Weights of a small class-conditioned spectrogram diffusion model: batches of 256.
Rows from block 3 of a small class-conditioned spectrogram diffusion model, named by matrix and row number. Rows with one number belong to one neuron. Each number is 128 + 32 x the weight over its row's rms, rounded and kept within 0 to 255. All counts start at 0. Numbers have three digits each. After the name is the row's rms in percent of the matrix's.
After each neuron's rows are labels from the 100 clips, of 14848 (inputs lightly noised), where the neuron reaches its highest value: "loudest band" is the band of the loudest frequency at the time of the peak. Only what is clearly more common there than usual is listed. The data: simulated sounds of rotating machines with and without faults. In brackets: how many of the 100.
# fc1: MLP up (model.blocks.3.mlp.fc1.weight, 480x160), inputs 80-159
# fc2: MLP down (model.blocks.3.mlp.fc2.weight, 160x480, transposed), outputs 80-159

fc1.283 099:112103135137206171134118083140162176114106127085145068080151128131145082118120128130163110135093152107130101164143078181155175159149121146082055144102169118098125117167069112143148141091116147169133155114107169141067114131148103103130111131
fc2.283 089:163134106129179129129093141097101100080156134107165054137147101086110131180097151130095151149086117131138097069108132092199089071149141120056117159138092136132113142170087118158159132113105126127122115222153117128065127175147137139134147143
loudest band: 4000 to 8000 Hz (51)

fc1.393 084:122118143052100148107160196084152142119126174091154126175105117132141188117119120109089148130110116166155109136153126142049137104065111125102099144140130135153109125119154133120131181123112048123156108195166176144098154124144109099123098159
fc2.393 104:127137120187158096164110217204171145119126193143127131178141130126158120166140103156080144140151149186103089142145132132101159124194127142129133117155120132110100137128126176126137058116127100133184142152092176117108129138056122098131080091
loudest band: 500 to 1000 Hz (35)

fc1.413 133:127110132140127157129169151093163124134095117144170136187157126154134137116138109112097168120119103198155120128141143111166164096132138140151138119153112240135156121136116083167128171140141113201145119125155146157143095160107113147119100142
fc2.413 072:136153131117155135131143117136155128112110116115146120155138138150105194214124120144110125131164136179121020116132159136187115104099132160100160122164129189145137118130127109115136083137129099091117136135115088139147175155118136136138076133
loudest band: 500 to 1000 Hz (33); 250 to 500 Hz (29)

fc1.60 098:128160088112141081183141095118140079141131151135156064140119090142156126140186162104113121136139196145106145074188200078141117141107144082126127118140113072097113089078100149130114152122188162191153138111126141129143147126148116083128161081
fc2.60 090:121161111104129078164136167125096164117161122128152069108148079137064134114171166076146128137147165154091147226060179183145142117130152176102126146121156125105144197152054127126132155099210142110155129115151145146109113132136126162139125088
loudest band: 2000 to 4000 Hz (38)

fc1.456 098:121137123137141128101117141077099139096106129152120116147102126115114130153134154130134141140122111114146117122113116116070127157125133156110163080142135199172154126201161106118112077133141216210134035128176072109143177138145121140144129123
fc2.456 085:148126133108107153133146106086093166135131110111102121134011120165142054210158137131139152143134144078114034124105115146098141101057133126147228195155094155126119123038157136149083087160140164131137064206123100127115168115132138141109142126
loudest band: 500 to 1000 Hz (40); 1000 to 2000 Hz (35)

fc1.180 118:157134151102108142181076096169102102127109112144080111152128090145151145095080153158178115116180121157117153094117154130172122073185118117149089131096172122098069136096086118113222132122131091169133053136069175137168103112101109180141120128
fc2.180 120:150087140161092095085116091070113117144117117085141127117109163099165101228181088093181124110087178212119087124132086127181110092072125119140177144130148140114117148112164130125167137149112112152152125170164156097073154131148095186086119140
loudest band: 500 to 1000 Hz (40)

fc1.142 100:116140130170130105146134079186149164107124067103094168110100124123088145117143140093146082186077164119119084141124160112098066130156133118111128147142157084076136148110079121194124161171135130071186142144104142081128139121133110147130143149
fc2.142 095:145145099157139100140122141123084106094155184108125174105116103119205115132158153113142154200043162129103135104115171173147212093139132138108136148116118112112162109124102136200127117186129134120085118156153115070152146121147168124118122149
loudest band: 2000 to 4000 Hz (45)

fc1.34 117:159136103105105151164133169095182115134128161127119102149129106126101095122163109099091130122122053164136091130120130142144121169097119067112104129086114151099163104097089138105100163077157123163115153075142104144109116135070120180088166103
fc2.34 141:158116147136158107099132164121205135122132166114160161160130132136101139146105158152100131145130197139130079124136141141140120186142131074153125122100105151160108110129168129172115079167099120130130123109101085105135112142196131179182160159
loudest band: 500 to 1000 Hz (47)

fc1.27 106:143144130164133178074092117066118129083108185168148113152131195090123127132065100179100087128083114138118154142106103078181122142085077054178122089097201177144117122085143083121116113135097153194149141106131145161180149138118094119169107106
fc2.27 102:110153154154140185099151138155125099079147080173128120158153209063141146114054105167148203129093110140122138128162074174120132134109065193159151126164060136128123134135096157096138111121080119151120127115139125174197124137113143149180133108
loudest band: 2000 to 4000 Hz (46)

fc1.82 108:142122049166113154108128127086076154151160126174154189176164106134133129124150113130186069148170113139095147125163111109164118173139170085112135143139184160105177171087188118129139192139102113206105152132157105139158094152105127119146096074
fc2.82 116:098104055187105159111136118120144092129083143181124169094130102120098145139144092119085190147184113113107125165091119177132141111147184174116121097088094120111137074106186118151126177131094125111146127167141169128162031142104129164139165066
loudest band: 2000 to 4000 Hz (50)

fc1.214 085:158145161128089097109069151145131118134112122080124197116142160128165149126090155121126126107113162098077101113095092150155154097107107048196137158151162133092113125148132109134162136155190157118161161129133097128131144113062091169075090150
fc2.214 087:092142145127086090099130108125116160122157137092147207134125141110087126138071171124143158111108147116070146153171109146171112178098101216169112117117113120098155134143104145124149114130176151144134112172134198113126126134055165098059164155
loudest band: 4000 to 8000 Hz (28)

fc1.210 077:156116127106153151105145094118156140094050147119158161123164125213194079151124164155175128164154141153058173140159129205154162134121150110176127158085174142116120150128149108157126144107113158167143136105168137110100146136160108094120077141
fc2.210 069:112092133124150151108107152168078097080213090155137156127147121185071117109130152141102117166167113175051146118113129057154102151143135125153091089154124110122142112154132131145139117113088147131133123117166127126132090111153152178119155148
loudest band: 4000 to 8000 Hz (25)

fc1.31 099:174123129163131116140157162106149090181168077090124083112156166175169057118150173165108073096102146148153126123113114072115129140097101147106067164138166167081153062150106094129113162110142140170130135125104127170161121140092120131096106211
fc2.31 088:079124115171128114143114082137112148181081165101094091136142170169071120132151180177151154105106155148147139134132099182147134102136092080103123065101104105097133201132105152151139136139148116120110124151116126172189084140098124123088152231
loudest band: 4000 to 8000 Hz (42)

fc1.191 114:100172133159141112200140138122142113134141156141066118114132072129143162118069127176115215092151141152089125122113205191115095111178071131152128147199129098137122148133067135102119132102151123079191118143131112119139122108189075171129193145
fc2.191 104:135169130158140124170127124083129146129121096143100131118115082146130135114052120179149013086144135130073133136141210064110151138165049135153138124056136102124149101129083143094126127106163147128062118108132119108137129116196180093124080152
loudest band: 500 to 1000 Hz (39)

fc1.40 106:173098110154138087087106088130114125099164120116180143100133190167137176138079101149144116135146175126148187123153118187112168167162174107201115151120115100150086108094129107164106130124111154132179154121146119163145131161166188155120154158
fc2.40 097:098080143138126117122167152104104154095116158099181141111110181144132087114086089115146159147106154089153143130113115079108098126139153138191168094143148089130145159123138172144136139096090153158103092130163117179133122150145088138102141135
loudest band: 500 to 1000 Hz (33)

fc1.419 099:139127113118180140125076184113082106143080166134080152134087081116142106119148110136146183122115086106139150101138037152181125113116116115158131121119091150169112107074140099140151157153169172167092162168108143150092111089093117141142082106
fc2.419 090:089109137115199140168152029168168142158160109164071177122149098091109099152155140147092106137120111133158098177088049102122140154130120136179128115136203109175151124110105114123115113145193152127173142104102147148103113110127119127150157108
loudest band: 2000 to 4000 Hz (55)

fc1.125 110:121125154178124177083091069150119146107104163126088012136088149164147137125084119092117163110139145104149129123105124118186118111144167198164148117122114115148118108087144101113123163171088162117170165183109115058096154141117096134087102108
fc2.125 099:121130163181130178097127165162099125110138105142085004119147167173107137143105126091135071117147143131144129127147127138125140145114180035170148135125143121152135141141120147119132128157084111148092105111118182064104131157138161128082149131
loudest band: 2000 to 4000 Hz (59)

fc1.417 106:128228132127174173126117165137167158130142110048153161109164112101140142116118148125118068103225095110065055106173085120116124123145139120169079177154122102099112115150093071139129147066119124094106147140099136117140140122184105086151117153
fc2.417 095:120255125134177158112127074114107118113121146047168163099141078117137146153081173137147171117236087130075099157070103133148148122126138169172162118098115123103111156116134173130119091079113151107162139155092124107120130161159152160139124142
loudest band: 4000 to 8000 Hz (25)

fc1.359 102:158177099186113129152084116117134098095128104138108110128090186139170114137170140188142180105136092117156156177083152102160160111141153051089113100163160126184086120103174129097158151159092165153101161145101156159128138130106145114147109126
fc2.359 084:110158118175119119165118140154082154074124138148113149166111200127093090152170131195117131117139083137166162098193168158159106141147150199095188136067123137159141130177128114087123142131093127170163110142090150186150117139111106159148130128
loudest band: 2000 to 4000 Hz (43)

fc1.10 103:132103133120132095165120194146139229138173176197128132099096163178124137122166150151161140126186153112128084126123138174107176097140095065125146127079113088084116084080093172127139115086078135102158124128073103090096126074106158133056159131
fc2.10 108:124112128151121084129130076085093058115070072175128149114133147168139160153204112169123062123172135140108124133123121094158085141102097199120146175163165109095118166134119104124124112103058113101084161150095147099102151098096112097040116126
loudest band: 500 to 1000 Hz (40)

fc1.268 104:115218084158125124186090117113086141145110140119097121147183158123140084116161111098162140075124155109124124130085123199179118079163133137156091123079132154112126132145141108135106180150065123147158133141148156163135147141129133086127083098
fc2.268 103:162233090157112119207157142109136113148124115130080134101123167141110120138164117117090117099128172097124084116146143037113143179141131111162123126187120122133100114115152125136139133159067150139082166134178095160133107147120113179154173095
loudest band: 4000 to 8000 Hz (43)

fc1.418 095:156174126140137113136172101125180126121121136158150071092177144119059088121115167064094072112188117137145112125099114198120116165085086160138065162131176153153116090182094104128124174090102131121093145141128089142081104121152095087158121160
fc2.418 082:103173103142140102133117165143084137092170146171141060148150147132208144131092164062168141111197139133157100132169111070122138089120079088145111100121066103152101179115113148106133157118086112118159133121132118116078070126128170159184133153
loudest band: 4000 to 8000 Hz (35)

fc1.322 102:061171153202090140155100107085071119128146137106051113174127108082142155120121156121070153116155117117100127142137139185070077117133110141152137102141130163108078124090073117140080125052105148152181088101122104159131122111150109163148186106
fc2.322 116:123137176202131130110127167043159139137103060161125126112161136104110147140125159126195066093172063150110126096107184101107157110145111088190093179091155076113131081110134143153118090087146098058053099129094133159137115126167138116156113108
loudest band: 500 to 1000 Hz (56)

fc1.360 061:157135161145182145129135111086160107179128179150139148119154134140128080129143152137163114140123111163153143136133151136050158104151142128151119120119195113131122161182117149158134175123119232198135090148116072152135143181098115141135165120
fc2.360 088:121125134119104111115073090094149111129119150090095127150056123124133107177135123136152149113110164105141034128113115100072152065099139122141120158134167176131071110040143140098116111160141127111093043211150070115141255093158099107108159130
loudest band: 2000 to 4000 Hz (40)

fc1.354 094:147158110145097154170099091159125122093120095112054114129090091086097094116239146169166133144129123117102121096140136144167079089143150133110172138083111170117132143121100103119113097097089132110080134118095118140081104110089067112089162118
fc2.354 090:119169097133096157148114175109126154100112175084097124133130083119157106150231127165052101155123129131084103153109142136115181149092139121108076124159134099118090134085167174133123122098085090139194125101110119106056158120077195138081119125
loudest band: 500 to 1000 Hz (35)

fc1.92 100:133129168149147162163122123119163138178127168157139174132229149146135091124184154131159096106157116147133024167179103172124125143111119134136071188144172199139155116200080122150140172130114107114142175139186088151154136146150107146131125148
fc2.92 090:130121152122111155117125153140131105142128107103149151074000138138119090156164111114134155086127137076120187145105082131044114116079124139128236091122114072095136136105074168136138148124093202173139052150122093128126133108148165135102129101
loudest band: 4000 to 8000 Hz (38)

fc1.231 133:178136214080107041147112093132134159075135114130143121136106115172151197120131146081126121174120120140183158152165126157098153116131137126111142158117174156142112186074102108146162171130165100126202090199104161169135152058111095055152133057
fc2.231 108:100138171092094057136137162078128092067142120149198126103137111154120168117121160083147148150073100144205119077100131115136095109098150120114104095137106087155187084141112154159169169113184137124078113102111108143127124069127153201141154054
loudest band: 250 to 500 Hz (28)

fc1.444 125:141119185148136158189091144125091144131155148141104135177133128127154142111154098147112160172191137210123057116104127146162082161088137085194149134128117093130145106192107170142107123161137124093120172054130114158112084162139134109152102148
fc2.444 074:108116098116139101113137142121179160119127151106155131112142127129144169205138097137131108130147133171127029143135123102076121087118123144139160135142122157111086118057149130137105149120119190114119136144123089145106155100131139093120153112
loudest band: 500 to 1000 Hz (37)

fc1.228 105:115110162129079179164101097127133127140137177128128159112155125100145102114139126141188137174124083108136077169144103072124094163090133092178090184129166143128138133114075132108125137123095132135115137143109145080095143103213145164039135093
fc2.228 102:166113145133077157157142145147135126150113093160134150105152106102104122170112145154056116196133080131137097074083120170119175093107147184190125120127095109137123110104101115115127102132110125125123124144101115099092124105202094080007118096
loudest band: 4000 to 8000 Hz (42)

fc1.179 086:061074111141118128112167084117145085156147171163197158091143136080137072117116160112148117109127057143085136157134095169143077110132111058140051132133171143150133113140120137154112157107159135126121131117160080137119115121173113127043163101
fc2.179 079:202067118135115131114105158139111170161117072186166138141130128097113132134101187124118119129126054138082108081114096092150181172171108182116118139116083100150100154110129095172130144120185109144121124155157152139137103136173122138044109119
loudest band: 4000 to 8000 Hz (33)

fc1.8 096:143179142178127175123111087099098070139152120085143081135152130203186105141173172158102159090132161137147164173133132081167161142099094068096120084156122156154132165108165066149145150153101152189096137149134111147128107103091177134106121093
fc2.8 086:114177171191135188161147176158162146135074143085115073157149144171075120116151175154147134087134183154145138101132121167147113137142087194074129146110178147134140095191156164115148134132083117157151136100129165141130110093098065147088119075
loudest band: 2000 to 4000 Hz (49)

fc1.122 086:083082189120169124152152070098126105175049153150146189094169129089143102136167124153178139116105153144148134176148101105125118094145131113117084121110171126070134157147159166174114143144084162108177123134132078143133116133192097178051138109
fc2.122 075:177071175118194119142113164119103151160220130153143172121155134082099175110142130165087072137123156163157112082125097149157121171175149133102099132129095096116124120144197104160130106157095148155090158115163141135130070151178170091070118124
loudest band: 4000 to 8000 Hz (36)

fc1.5 090:185090153089126170140121173165125120109159162132101124083157152149129088134182129097097140110121129110151103060152181093154106160120141189099056176148082109101139097147097107116117190139059155113114135142100161114170140107155164137167153157
fc2.5 080:068087132096126155129119058133115155069113114143079121126180130134126124143168121109175102115119127129162104218083194178176150084125153070072110121098172126120140166110110132107122116156052150114151143147105108119157105138141088123166119159
loudest band: 4000 to 8000 Hz (39)

fc1.295 098:129120102128130130113165126093100111138129158127128125116131119140121108000157145129128139128131110168127124133110133127198120164098135122156100115124134095130124133156128123134176113124135111174129141082114108133122112140138130146135112138
fc2.295 074:120142123138140133151155119136120113134128101158148139057128141137114135255128150141106097143146144071135188124121150137176124161178130131145141085120154086136170123138105097103148084120140111010143079061133097104147101095125122133140094134
loudest band: 250 to 500 Hz (36)

fc1.299 093:095163099129121112111117109051129117129150130067187127166141139139178139111157094140154141138149154162108142127092142100102146113054127122153086152107154149141076125088130085180122149073129119110073173153168145134115183196170142172093109096
fc2.299 099:111109095166165142149138099136137136105157125175104141125130111109197167162133137132154123078100117134125096103061117097106163110103119131103099144098148118129153143135177137105137097170114146103098170161092163080085092084073169161138112187
loudest band: 500 to 1000 Hz (33)

fc1.325 088:182163187128086151124091169115127127127110126118116139110120103088084123147180092123094149111158104126202126079163148112119127156184080165094132146136120131066104177127161093168138135138093141131073151150141111148157118099212106117121154095
fc2.325 077:079165194134092146128133093130104122137124135128122131147151109094173119103184071126164126108160106148217140174080164147167139103158073087096151105108137123086148086145160137165152104126096155143189140090119137164155083111185149143113080095
loudest band: 4000 to 8000 Hz (26)

fc1.243 123:116140126139084164126124094141142073127137149152109185126108109107155150126118121148165115161078172140122146089069075125131129138120184117150148107133150159089140175127125141105118127171084119123124138154128161137122124139123094130159144176
fc2.243 102:136133122122097157111135173148124187139133099155129179153136119124103155135129131134108145162086175127121102183192077133107135089111193151153116161121124124093128073116133095112125097175074118122145113106119074142121140147120171143152103172
loudest band: 500 to 1000 Hz (34)

fc1.318 103:150139174141136141120098103164159172143145154076114135058097163154143144119154074127151152121109163094138106123143132148178158092164147125130105179127177025121062136102118119147136166128112208109139128208062210101101150056133131141131140109
fc2.318 125:130107060110124109138188118085176159121147155185125113125076066090125106163109175120132189119147086086112098130162143171146149122167121136142136120142101090104149123041095096103108204108157106125118099215128164187131110165105116126118139154
loudest band: 500 to 1000 Hz (33)

fc1.269 094:133139137113137118109108087128103144144162143148082107118134154170159141108129126119175165096148138107125069106115173134178140102124121112167152166131133153092081128067102194139131060112110158095121073085063187104126069080123111117144139094
fc2.269 091:118133146127139123112120123157079104156090076123151130117047117202087136088130106141101104125161148099128170116126156122087121160110132114147215079103085149170093105062191123190089110150133112182129142133132048132116140068120133134120123122
loudest band: 500 to 1000 Hz (86)

fc1.215 095:147115126050090121128087098097127082133058104094097187138122164169134150144138114149128121171137116113101148082072103131121112142128067142196153175134098112168123073093152125176164137176204160158169163154082107096145125129104134154168123113
fc2.215 090:109110128055102125143174140141101158136187150120114206095133169161116134119132117158120150183143125136111139186171117112135141105127072103199140052105168125163163177128149122157124103168214144144101158104082143116158093146104122126181132115
loudest band: 2000 to 4000 Hz (48)

fc1.430 115:179130120149206157117102102130046122171150150057133125166176126161127133128145138116089183118131149119113130163129082110197157137121114127085119102118130178182160149128116076148118179129113132186149130166121141160097102095144143135072172092
fc2.430 125:080130130147207141140139142144189141179095105037096116125147126147128139150134174117174094131122166128099090110111066169145121124130097127073089151123154138188147113139132145144127116136112149130102122113134157144080103084147095150057101080
loudest band: 2000 to 4000 Hz (62)

fc1.395 092:080120106141170169131080119111151160094171117089139064116109091066109146138124113107136162120051146119176122159151108158143156195139160151061103094125147126177099122122089131110154115149126155190171161109119143129093139169133141158167134087
fc2.395 089:168127139133163174145142135127093096100059161106160061140133087059122129129103104105111124118046145142196139096100130113165102061135147123067165138130114144154136138151070112114150112141130139148097141154095111138090134174122124104167117094
loudest band: 4000 to 8000 Hz (36)

fc1.425 101:096144122112091100163148128122154151132098098123132078119136132169121137114131084180131151100119112120165095196157135093149144126156114120080110127149163108147147161111184120156136174109137165120105135135163146164097114181153078122098173107
fc2.425 089:177145101129083082132094120074088144110165144139122079120148124119145128160153098185144104095105094152165150076108143174152118109153088137071100171116108114139145115142185146162133137113133135095160089185173155152101089180163175126095109107
loudest band: 2000 to 4000 Hz (50)

fc1.21 096:123138082122173114169100145083099113161070141046123148143143186175081116135169073069137149146120171122106151131063125131148115103101183117143165110127111143139152141128161092133125147114147136175133131142136134110081103131154141103160166105
fc2.21 091:137144117119161116182129112142141127164194118065095153153150209163186120122173090067126146165136179133108097144221102132159144183118173149131117144147163153129144119174157144108133117113149129160138127091141146105087138109148101171169092112
loudest band: 2000 to 4000 Hz (31); 4000 to 8000 Hz (26)

fc1.14 049:122128077097108138116183096107040130114094121151130113184122132138138181191122122133120132126135093189111167128112126119165150157129131098138177098092113106126098143120114111157153120134118194127117123082099140128147073112139108126128158104
fc2.14 053:141121130123110097117042134147128164138137125130147134147008109148127064108118132137127142127126144227140152147121125153166146151176097145132208144122112160085155117108145115111186079098134092036153167152115102111127192110107138126126090131
loudest band: 500 to 1000 Hz (36)

fc1.113 107:125144067149122121121131086067148097142175141096165128160097124145146150099162098125190113138115132154138134126142144112113133177030127114135082116149160114140084129070176097194155154074135137104125083193143089124107149112142127112160119141
fc2.113 103:118103134098138159162115101166136120118163144153095127149104120115157114190075126130207101113156101140117118132103109109112126179143115131096094108156145115129164133151081094052121133173096113129141116164122111107151090138081179135085141129
loudest band: 500 to 1000 Hz (42); 250 to 500 Hz (28)

fc1.409 107:122018091141139191171110081100141126179151073122156133141155155119126093111195099144105127084108182122127118091097098113137152096173124172190119133090178121160120160130126096151075191101169110190152128171129168205132142104168097100151098104
fc2.409 108:150000094142126181152148154136075126172107189156144113112132147139152135137204119142158116094120185122141101171141102148137103155148130070168134135176084121167098108134133158176132168124184146095093093104152103207155120113169153167158155109
loudest band: 4000 to 8000 Hz (42)

fc1.4 096:176158202111160205127119094118123148138139205089133127113138206143145138127163093141125120114120185108162132137124099159156142093148126121108179074112136103112101111095099095136147171129110227148130170198086183155124147116139142137156187065
fc2.4 104:161108032132090082121132110146200150113151206112098136204101072123149113176105151124137149127130107115091069134135105157072123053153132137115151090140101202117102134085170128105103182158133090077121143141164182088110198105126123129070195174
loudest band: 2000 to 4000 Hz (40)

fc1.206 074:162132128127116140144138126096119135125178143104165160094245120153160167128135130163137136099149117224119139165146151158124130125094132119159142145123098100105117140039090149148136134134132107101125147086113192076159090147154112136124140167
fc2.206 063:122132136128147145154208123164169112146155121123119142097186133105136118147136126147118117131145113255114078124134105149073111134159138119122143105140128119131187130229118142115141168130120088111132141094128165161140188171101124115130099129
loudest band: 500 to 1000 Hz (52)

fc1.249 106:058170153058091118056091082076100076130063121108198114149116137155162110135180089115149163113146115131158152197073157124161175131146139170112168107131145125084110081116117078113130125158113137206124139118136174089151142120116126183140137154
fc2.249 097:190177184067106128087144165118127146138194133121209117143139145140096103145189101102079127132148128129162128066178154122154067139162142079101125111124113137083143175172076152115146121137107133162148133138153090121166133099120130080158113172
loudest band: 2000 to 4000 Hz (52)

fc1.464 083:068043054144161148135075077127179131152155072133114071120125158118085122121175120143100119115155142104115096106038060099113141104167120178166145124118135101179074127161103111140130164093193143146165151137131158203116131091131101069160102135
fc2.464 078:187033034137162145149147175152098123165115195160150071118132167139162147121177111142155135125146156119110136149227078161156103189140139067159115150160136148160133127132114136119160145107182152162098153112145098201109129084106154196145155123
loudest band: 4000 to 8000 Hz (36)

fc1.234 114:137078097130098103144017140106099115135099115149230127099139105151147191105088161129136126099140128167145121144138165133142157044143136144145150141113137154110193128080101085083236144148134103171091054150087135100137126133112128126120130144
fc2.234 137:111235127118175188110194180162154094127144200188110121123121149173123183114127125146101137133107110085123125137091151134132065117100139108111127124104103107145128114102129023134213125068112150126083126098192106170115105100120130064142145118
loudest band: 250 to 500 Hz (32)

fc1.171 080:102080120110162090107148155109144100109100131093147187123165143164076092139183119137133123199126093155164138101067160145133141113122184111156106143173160111149140100122101131050109126097155168102145138145057148149113123157140111096083166133
fc2.171 079:146091083129148074097102116136127171080180143108114153105157149136194127122180127135135106190143076149158141159222143121135118138164167138126080132082128127161123165117107126043115070125148151103108129115067120129151074138141125156071094136
loudest band: 2000 to 4000 Hz (40)

fc1.252 091:171157090131182137090160150118118128183144093184196148130175145077171065123102098115159085092193113140122172099140098095170136135089136131137084108141148145119172174077147103114112154122138168168120130141088083121126125126112113114082053100
fc2.252 085:097133098135177121110099087152155123164109179201134165088165123016073121119097118121101162113193113147133118180110101161140130104149130112121055139103157122133137092124120129104131117136137167105138122139109187099115084135134144144076199111
loudest band: 2000 to 4000 Hz (53)

fc1.91 107:122162105078130131059130156098116148114170152071155105164111141149116201111135081153125129125086112146119208153180167124043119126041127099094122161082171088129037130068164075136139135107099053103125133201147159102050197129135109116110135112
fc2.91 098:132099139204131132226130156099143151154158156153102152126130134127109093199119144087156110145174177171141143160192057112062097107190143108144141168080140091132195131107119100128116113136167052117148065171115171123190121130117087112149129146
loudest band: 250 to 500 Hz (34)

fc1.188 102:210107171119125200177100190131116107142151139119110168130149154124160087118200136109109150080106167117174100078159168111139121158159128193129113183116123155094141132110125098146107190146084109172117131168121140144162144144199157147143131134
fc2.188 100:024093152108082180152143066142144144127090134113129178131108149153112122133200135117150110077091187105171124216068183151089127087136140078128141060126140115102131135097119177146141198151095150130137124117122093157172108120191101099135125137
loudest band: 4000 to 8000 Hz (43)

fc1.355 082:089089123163104159120153148140129101151169193150178148093178117145104092140130136145178133182129052132087135155146127135148137133096101059144054158129117132132137109120059162150129151095174162088126137106131132110124151141141162128041152089
fc2.355 078:180098116186085148129112092146135167137088087168168165111164100126144146115130169156090092197114056142093120097108136121150138104138095179151088124110154084165131140131059098145123103094185168114133146128154130111132126168164083117053110096
loudest band: 4000 to 8000 Hz (27)

fc1.276 068:134142127114106150130096163115146117069127134080136142139146132078136097109118109068140150094064161120125072077133153140156149136124165098133178087136106142089130144170134101118078122143103127195149163094148115104117123138151120167121114079
fc2.276 064:107146133122095176159080100155101101062107129117150134132143141140100165128113119073101086093064222143112078167076165102135107141147192160171105162112112101136118101095171174110133100165130141132110151142116085106072120116149122098137150081
loudest band: 4000 to 8000 Hz (43)

fc1.19 107:136063138146145125169152067092125065211114105144151176103165118147160074130177146137127116099066180138125135156187165073135113097145156174121077159085152140137124126148123126123111169121112128138136133134139080160169136195172161185175116149
fc2.19 100:117075135160142117171122168123136177209145133171148173125141130165080145120175166142124097116068189127126117079058175161132136170157159061106124079159101116150110147118139108131143135141108136161109135130149144144170093186156085077183141164
loudest band: 4000 to 8000 Hz (43)

fc1.205 108:116105156120087161089109096170097147134155138122078130098108099147185143121087079089134144109183084102168122124096086189112148100145136136095131105092148103137133123128130127149139157080184151060107129179087138146058133159131164140155077169
fc2.205 104:134118129120111153091125140118154138141119089143104133145110099143080132136102085099134100081158060121187124127177074100148098162110143096104144143161125130133135137155139144124132113087177123134176085162117152146067115157143077107141183163
loudest band: 2000 to 4000 Hz (47)

fc1.73 122:086194079164191195110134138137097127145100129147183127108134172166118194127153109098131109172097131148136131116139174112146109100106110199094119157149142133120130172066111159143140137060142153121171099171156132183091128141085120153080100085
fc2.73 182:080065167089050071136116154109119117108105170115118122115134058110128122137068141153128106054151115134114135105128081126136072132124142200162115127149127121136151196141149152091120147188101124120174136123102126063142124107159127157175098178
loudest band: 250 to 500 Hz (31)

fc1.342 091:153094129094089196118095154112179128063108122095145151120134105073097089127136092091121158095126122120133127037144131174149150159146092106167148101120151162098118188104166086180124129142135128206117135133138146125093111096201077107098122049
fc2.342 081:085107165091083197140133079157094083053162130108145147155150106072165108134115095075122117087125152142138100222109126076161094119146089155157122166140137153100135062139189157163146104146130099140130154128144127117078132075191166166086138043
loudest band: 4000 to 8000 Hz (37)

fc1.453 112:033116141164203137139112113146092161169103071183155178080140147122149138128121129104189110089145083115110160113108206083157079166121066145114136144118165099112097095115115092165127119168157171160125145150055132138116141146092143122203104074
fc2.453 101:227104162137169135112126131089125087172172165146149150094120152123113109112109112074100132070112068102110125154145212191142175116056065142114123135133093098107108176100133161166119122160135163122143119087086109118100136137106132169176178073
loudest band: 500 to 1000 Hz (35)

fc1.473 059:123150139124129141086108107131093138135128153113108138184174122166133149000145118131119162114134136144138186126110107127178161138129126132150112103122136136138093131056123114139156157155124175212140240072098151132137162150153134155133141114
fc2.473 071:127143121114131137117112154120117195149106121113135145129000133158127043155144128130124117127133145147126131142108124149186180131160108171151190127137095159099106111135136127127142081093147127000152188078107130107137180146130154125118065120
loudest band: 2000 to 4000 Hz (32)

fc1.343 088:096125157157146140126085099098154139140116081124105152132127140158091101115112123196135104082180049109110073057236099147151179088135181086110114126137152131065118126160119073118136117091095112106145165130139121088125123125157083165179131106
fc2.343 079:152113156142134147120109157143109112155136190141103156167155146163175125136115114198124159076188081124131104196023111113150083184109173157121150160123115156080111116146141172103146082115102114173133137114136150098111143128146179104168106102
loudest band: 4000 to 8000 Hz (28)

fc1.278 094:102169158061087090168122194145143105143095155096145061099135129112148117131149147151085168124122101114149169128126137148144119097151159083145103134057172134079140181100074092162104149179129146158138181141096159124142126133119109164134077157
fc2.278 083:162160134064087092144104083136089170132159109103133049115109125095095105101143156140177139122121120113137184146112115128133156117065150173149103170161105128093130086104094124196118155148122133185115123088139156145131140119137164131136196154
loudest band: 250 to 500 Hz (31)